Rows from block 3 of a small self-supervised image encoder, named by matrix and row number. Rows with one number belong to one neuron. Each number is 128 + 32 x the weight over its row's rms, rounded and kept within 0 to 255. All counts start at 0. Numbers have three digits each.
After each neuron's rows are labels from the 100 images, of 14848, where the neuron reaches its highest value: "strongest on" is what is common among them. Only what is clearly more common there than usual is listed. The data: small charts drawn from random numbers.
# fc1: MLP up (model.blocks.3.mlp.fc1.weight, 384x192), inputs 0-95
# fc2: MLP down (model.blocks.3.mlp.fc2.weight, 192x384, transposed), outputs 0-95

fc1.94:188125130118129174122107097084148090124159084123099117216156125133144159162177140118088135088136135123091132111091146140126133130102171105124151131103173115133159122162112130169111126143090176128137111159104143060136146100101154106129157118191139106135132149104077101115069145156139154108
fc2.94:147161100133122131122148138169108170128155141112158091117149144148089077100101110109170124165062134130199171116184137086166157101183099087164117123113172186149130112131087138132099087160118150134073115089113078220156135143137096121141089055105116134121098095075094133115106087159121101185
strongest on: area chart

fc1.365:174149102146091150172142109183074135119131197126114151109139130083130154088167099101124101185087083131134153152125086121159084108086144145138099132098127064100150127096084135130147092089146172111121113074082073124128174152220194096084177156101146205178120156115131135074163120088119098174
fc2.365:134144128100083127182158090111126091171176200177103107067110122080120157131121224156148175159139144119119192126149142126118136069163093142074120187115121089165118148142132127122153105131103132056160169118123101124093086072165187163087130133127067146116169145152137118120082104160133183162
strongest on: heat grid; items: three; lollipop chart

fc1.116:102084073098121152126176096149081083066109109111119113136193128125106160093126172136131117153141114108060127130140125060095096120143149110153108114073171085078173130114131093105143128105160149139079118131109134093151169142185109083111139101114155096097133154148134133154063146158136098163
fc2.116:124119149135126103120091128128136174178104151176157172112119079082130140186085126103123124108111125132120106112136156200152200151119083156051128084149082148138152080163156126102118121101085094148141202132126129168087089076102152110154118121141129161133123072164170118089127145097136162079
strongest on: step chart; flat; horizontal bar chart

fc1.5:107156106190148165121035091141143157155143099104134119116113062138166125162119114139123072166152126104156096098106179105107149217105128154115131093117118204106131132153133064181136120105142132126142173080158145155133130130100096136187116118095171202119117069165109156172112128157157164163
fc2.5:103045136120118125110123131156163089119159138125140146136189131171158132098099195132101126111146115159084159117126198099119063114173140107128126131124118100126124102110158132116103137103140093177129101145067168110156137132126094140106164080099140137136125154107066119149101169117150137122
strongest on: lollipop chart; bar chart; peak in the middle

fc1.332:119056031137068138142165116114150114099132116130153126119114126117145169084124149135115112090142137145080133110112131113162119143113132089158147114124146212121075096109113064114154139094129143156144142146140078172087089158119097083070087115119123082134159172112120175017107148165079113167
fc2.332:150107142096134120111077121107123049167103132115101146120142092118090146153100217148103126161086184105110164080168112116133146097196094137119133119227124129155147161131133133133158094080097111184069135118134127078141125093144179185180155087124118181137138115059155115130077118162109178083
strongest on: step chart; heat grid

fc1.31:141145060129134149101081163149176109130113080096092105148170170106146140152224199103121154167189095193067172113169151117037090140081176151117166125102156110087164066074082104093140139104133171123076177075125115122150099088194099148158180075112153124165165150095132166150069125107141128179
fc2.31:097095157103131121103161182150100104150138139147136110118178110156120080110171161122134059200075185110123133061093091146145164138131132140102137077129081138124110140149086116156127141138137105154186112185129123126171158129091110121121103078059161106117135150147111135131139117108157088140
strongest on: step chart; horizontal bar chart; flat

fc1.292:169091147123107141139127140148127087098118152167144133139150140115116144098164118119146118147165127145139158172142171097103185075116167156127178173132143135116167148137124108126111109105098144104155110116123159047093219138169129087157138116136152136134124066136130095146097133140193104116
fc2.292:098166128095123186140078107096110072120162186088091088080117107111116192162149207128123129159087150127131100123118105144098101120151074153133092128114111147172107150173163130060167111111132173118122128154061163134156102126162150199110107175129158132111122165120121168168082145175114154174
strongest on: step chart

fc1.76:123187079165112132137108090129107154101170157107121093206109091122155138121144194169127153122162109155115055103055164023109109229054125174125154143144138130045146132155081077137131144099120162128094097103106157122171127100114115127162113072137164164166106106161156136136066105129107103117
fc2.76:114091139084152118142166146148112134149170076154159130104126097150175110118122145178082115124114131085106117059208074143136067133150155120073129072148088137180154104158113144160137070108123102104134110130102123119127117208117127134081145119091110137105155115145040081095113092117169165126
strongest on: lollipop chart; bar chart

fc1.249:130115053113099172066095131116103109149169189180152134152139153081137133088140113063152092125139123109124152104075127100098072125095196107148149095119102159084108104147073062141159162128158142125186177128105088112123096132152128177163105059143123150110099110090106172067116152157074185141
fc2.249:138116070104148131168100205158099097129117119134126128077113124100126114151137183162122168134076117097149067145140197114177091134081129143065113099179155118118133067173095141111121111152147070192106108147133129117152105124141102139126146090113183068142157100150104129127092112133160158165
strongest on: grid lines; falling

fc1.289:143115078196070117156115123150085133170104109104150161091145116063081110140148144107131141097133134120081106140112135126125126175107114077123132158069131144154129126163170149128111142168116216125134135144124077119088137159119117073093074135122177135159128195156127171185141081145086184173
fc2.289:131129138149124154110086077043100130128151139154099151105144140110119130129097193097111088138143154119128139180128152119157129120202115180074102152222172124084192146145143092125117131092092109156180132097097174151146141165169080117171152111091163162153112100125120094149156104187124137135
strongest on: heat grid

fc1.70:111126109145101133101130108157100069119133143190169163122095068111164166109165131177113062074075124119118126141091135114159169209074174137129117116132136174097118119116095118120128121136133195110116105093112123089166117166149157132166129169173160251181063110143158154112142143114131152113
fc2.70:136115123128086104177068099128127178155089168157161155138083172118123041114173100112123109164141134142095146132113129113187190098139109134094140123173112141203119124164121137111158120115064162082060122143085152108145118078141166143065104161158105120099126181078147154151145091150117136155
strongest on: horizontal bar chart; step chart

fc1.43:117115107163108204142117112062106101138153027189161113139104137147136145166061148074101155148188144148114133127108114131141160238135132074154127126079119183136108108124126124127152114091077157139134118159149137147093099171089142086119124105149137123144147137069164133136097110130062122189
fc2.43:091102169126136133119099156152164127195140164126135092035117132103106105098154161135131137170097193093064118134129134124201141104148136100137092144144175164139110169111104099137114106122113123102097136098079102100117089106168141141077112131121094127117088148128155130159111094191094146185
strongest on: heat grid; items: three

fc1.79:119184117067118188108145090152069083115235114098126139157072092130172114139139149161168113134173113134071117101145150126149149210056154114139117123081144132098150151153118101105116111147087098123116078130130141147135145144160147151147120076141102149176156098162178120133077039109093091136
fc2.79:087064119121102133200126132085081103139115092165136097072122111153147106084041163119058123101156117132117151145189107096102073061151091125157129142186117114117140120137124133153120141130100070178171147154145184132112172142121118163111104105094121120156138107140111132100134147092114147135
strongest on: lollipop chart; bar chart; items: seven

fc1.261:168140137200091104148078133160182143105170140090122132114095073159091117151178181169160080079193169195128138090130107115126092135119143171084175137128129137165131085116146155126087117109080155108131148120122082124067157122100160136105091181128182158111139167152057157162107087100141133105
fc2.261:069079103114141210128160160133068149165148121145108118153151171086140136079110162057109157162092112114151144155143119126125145065181127150132101140091155106104171144178102113163136102091143109204136125093156223142171138099182140129124141091131119090135132086097202119068124163132098143167
strongest on: grid lines; dark theme

fc1.362:123087086173121107160070138153149136112158121054158130172087126140121142120105163143150056111134108159133108139103146030097148204143149103151087102111132193151118099129104065168168127067164144107133104113143117155106122132149077151101116104108132126126149164188134118126161116154130185165
fc2.362:070132168096094148099110122183082179122154127124130236111162116104188134138144157060180153121137186149091144195142149189192095107110135134058147079150168174059173099122102131128163143094135096147082106095160110088139074169098116137118126131103196126165137097135143132125112111102129151160
strongest on: lollipop chart

fc1.200:059109046152099089193112139111119156192106184168116107133110091109140117074169098086135139106114081147110088131113113070082125145053147117151157182058127166087112120104129102096127132137113126111132154087149107146137102119164141100118100123123115170170105148146175152047148100127124110182
fc2.200:163132178114183170072137178142156076058092102096102216127122090096144108176094162106064120176091177067134127098128128168112082104142113155156092105189121115150162123102167146143103082111088149166153094144052201111149161146106129154137127120132130144128136133079133131132117146119097131088
strongest on: heat grid

fc1.20:128129059169131109155174126122141140112131132110109163125095084192119169058115147109131094134146161092133067118107058090105065118030139126138132073138139125111134103154119088127072152124158125092152144103124090170170076142192115113133095110136142143205054137164170171100157100154117085204
fc2.20:168112125054109148083092130194094117108137132106140128106119101069091079166177119160141120129103112162071157108133175175193120150170102154086139137112049101164093203113123150150097079103141118182146074170108097131120110111092107123126173116153116175152127121088104106139092176111150121104
strongest on: heat grid; items: seven

fc1.54:126114131114120073121137108113184085125149139126167133165152083115108157073104149138131083085133169152179141147128154147120231161133132159130191120144119168119205114081088122164149136086100091120162191132162125116126097081110139094214122091119142142101180058142142098125113148148144095135
fc2.54:118097159172081189130154153127076126074071095138140123113169144126194102138134144127143150117147138178086117133161169133179097152158122159156119105101190128133177144095131075136163154151139126143186187125142157111148085120091183090147129105071122144202103133072117078105129171055101096132
strongest on: area chart; items: three; stacked bars

fc1.352:121157139115084163184162126183072166120111186171101141072124158112144206069160123102112114157108063138134160156168114117126115116088162132120131173109148131133146164105121130133170108116180164108106102087123102110176172138199160038086132163122131144188118140084127185096171129056166138151
fc2.352:147146144132084115205157125101133139167134181154123086058182130116096139090110189169151195152126150139139186136086159140125120075134084164112126157088148115129134151186087092102154093130145163070114171095074098125128117051172173165120119120114095147096155156164115118158085122122141191150
strongest on: lollipop chart; rising; bubble chart

fc1.333:134112129194079161180139155100140041107168089130125143137143097096108150135126155139130182103079130129079138126112113126138127174135145121137134123102196142114141152171111118181150124072072197124102063174106138116116162164102199140113150157166157138141151113110154113080088132102125158112
fc2.333:162136091094107135097092124118075161141099150122184080119181143122103068114146114117162108190110106163135137141172213125123124110183095124096149109082207176080145100141136101146115090135165138143114134094154091152164092125137123105140110058099125137142065164094135154140124075155129122216
strongest on: grid lines; dip in the middle; bubble chart

fc1.72:169109168181127213160129175115113097139130125167143117162155044109111162128081145114133100160157155099145084062142116145167155166135161153129092145165111153091143191103086151144126117052125150155152116127086133099090155141162114112181077102086193157106113139117150095121131130128136069142
fc2.72:103148113092101163128126089069116130093109158129133170121126164072162164110138063152162207149144110212093075154160118097029134116156094161127174126159212108123143076127135155138128103139089147123094151142124199121147131131097152137150151125093082165163153081128115117092129163132139122087
strongest on: area chart; horizontal bar chart; heat grid

fc1.339:141129111180122110167099121137150079129125146103075142105140151084101110085162163142119114180083143142160134130150168093113118122125191115138154106114124100125124119113073048131157146123172094116142161121166064098127169113133132107149142160107167146099163148082107115104134118151124152157
fc2.339:180156103131123143118135113126154142138177179162149150097172139132140177105118153135139147138214114087154147169071082204105107134147113096126152119057136071118150137112116097070114108127178112096170133114089134097153107124109220145077129146167109152135117138131118123147106173088210152115
strongest on: step chart

fc1.379:118141108120116173120169114107070126069126078145100083195132133115159179068118122122127179126078091097120120151131089105103131141050157116174122113095121089074136177107084120123148133097169146148131088124145181090175092172176113149150176110170147072101158153067194139111106197100079105156
fc2.379:065130152159127113133084157118142143189131210162119173101127154121089122141096130137085113131085157177148121159129170127139146063195090204073126169127163108144165096176165092151117088130074094163133193101088158153109132084142109085142133137109145155150104097139104089092132089110089147105
strongest on: grid lines; flat

fc1.235:136114104107064115168148085183125147090084074073135135113158043120107176131162172140152078110170076107105163152155119125187113136103176142124143098166089117104085108088123130123070111145130193080073142118123129120130108124176135131134123180142188162165116152126122157101132105096075136132
fc2.235:112201128142094107145100070101150138125087171121128179147143169122179113139166102095115138169151109164130135177132130128155104087169115175091149179062172104170138147129166097128158146132096184114102127144156173083124161125115164116145093159150119144106106093104140157125155124164105087114
strongest on: heat grid

fc1.171:135136156108121106169153132141122081138122213145097182154135097104115142151177167121149110134145115094125212146180123110120209072108156213152101148148147085094171124125088168147087119162149109103080069143082149104096158102164153123138149151119169167165087146141116168029168157147175151121
fc2.171:108163124115077160145153127127086106169150150113109107051141145151136145100171142107105123169168160122072146187141167168130124134172110124132075180097162164172169144076120112093102128105057142114176132149144097103094118091161086093108086115132077129168118118144182119148091098151079107149
strongest on: heat grid; items: three

fc1.220:124132118153097139167155126113110066153148146119148178119125127114079180175153124131157147083170132163133089117098138128084180090117174098088185120184089183105142118176120130148110154137099179125140169159129089098144156055097109060171137121160174113144139155095122171121122158191160148144
fc2.220:106107149149095127080187137134139119138090134140159100073168103156154108073109151075159094172138108087125077129150146148089115114170125118169123120125153075128114194154122086099122072140112132092128133106083191164163168191143130119128059134126112135124108099133109155171087174139065121163
strongest on: lollipop chart; items: six; stacked bars

fc1.335:109109098118081106114099117171172091127128128133162149113146150111131103140151160088104099154172138124098175149159150105116136130081187144100161144048135096155082113097194105126100135158084174108135117153147023069120123078091165119155089161139174093129132159114075167129129077091083151171
fc2.335:123125120161157173114106060114086137138113181117141112206089107105079111129097170105123076118134117112134128178141098100132126131159083168084140140139133126074205111158088130128134125125153096178088164092084185055128119094167083136133127089145168143176157122131155036155152159158050150117
strongest on: grid lines; falling

fc1.373:067136133105158169105104154122146121119156109092123121130106132111134129134171147189109127123138153156096108105117184093075197235112097092116134139106137176149123167160106084103097102165107092080087180131139163095168093113091140146174065146138146139109112121136147192168078125108138183118
fc2.373:134041146111150113138149136139135110156145166165164155093113156117128076065100142150076114145104152124118128131139111172119081092145183138155160159133091092115153152125098129184108119110058062183122104113054162125094197150129061126084172098107127131176133159133054136101101175105121128124
strongest on: lollipop chart; rising; items: six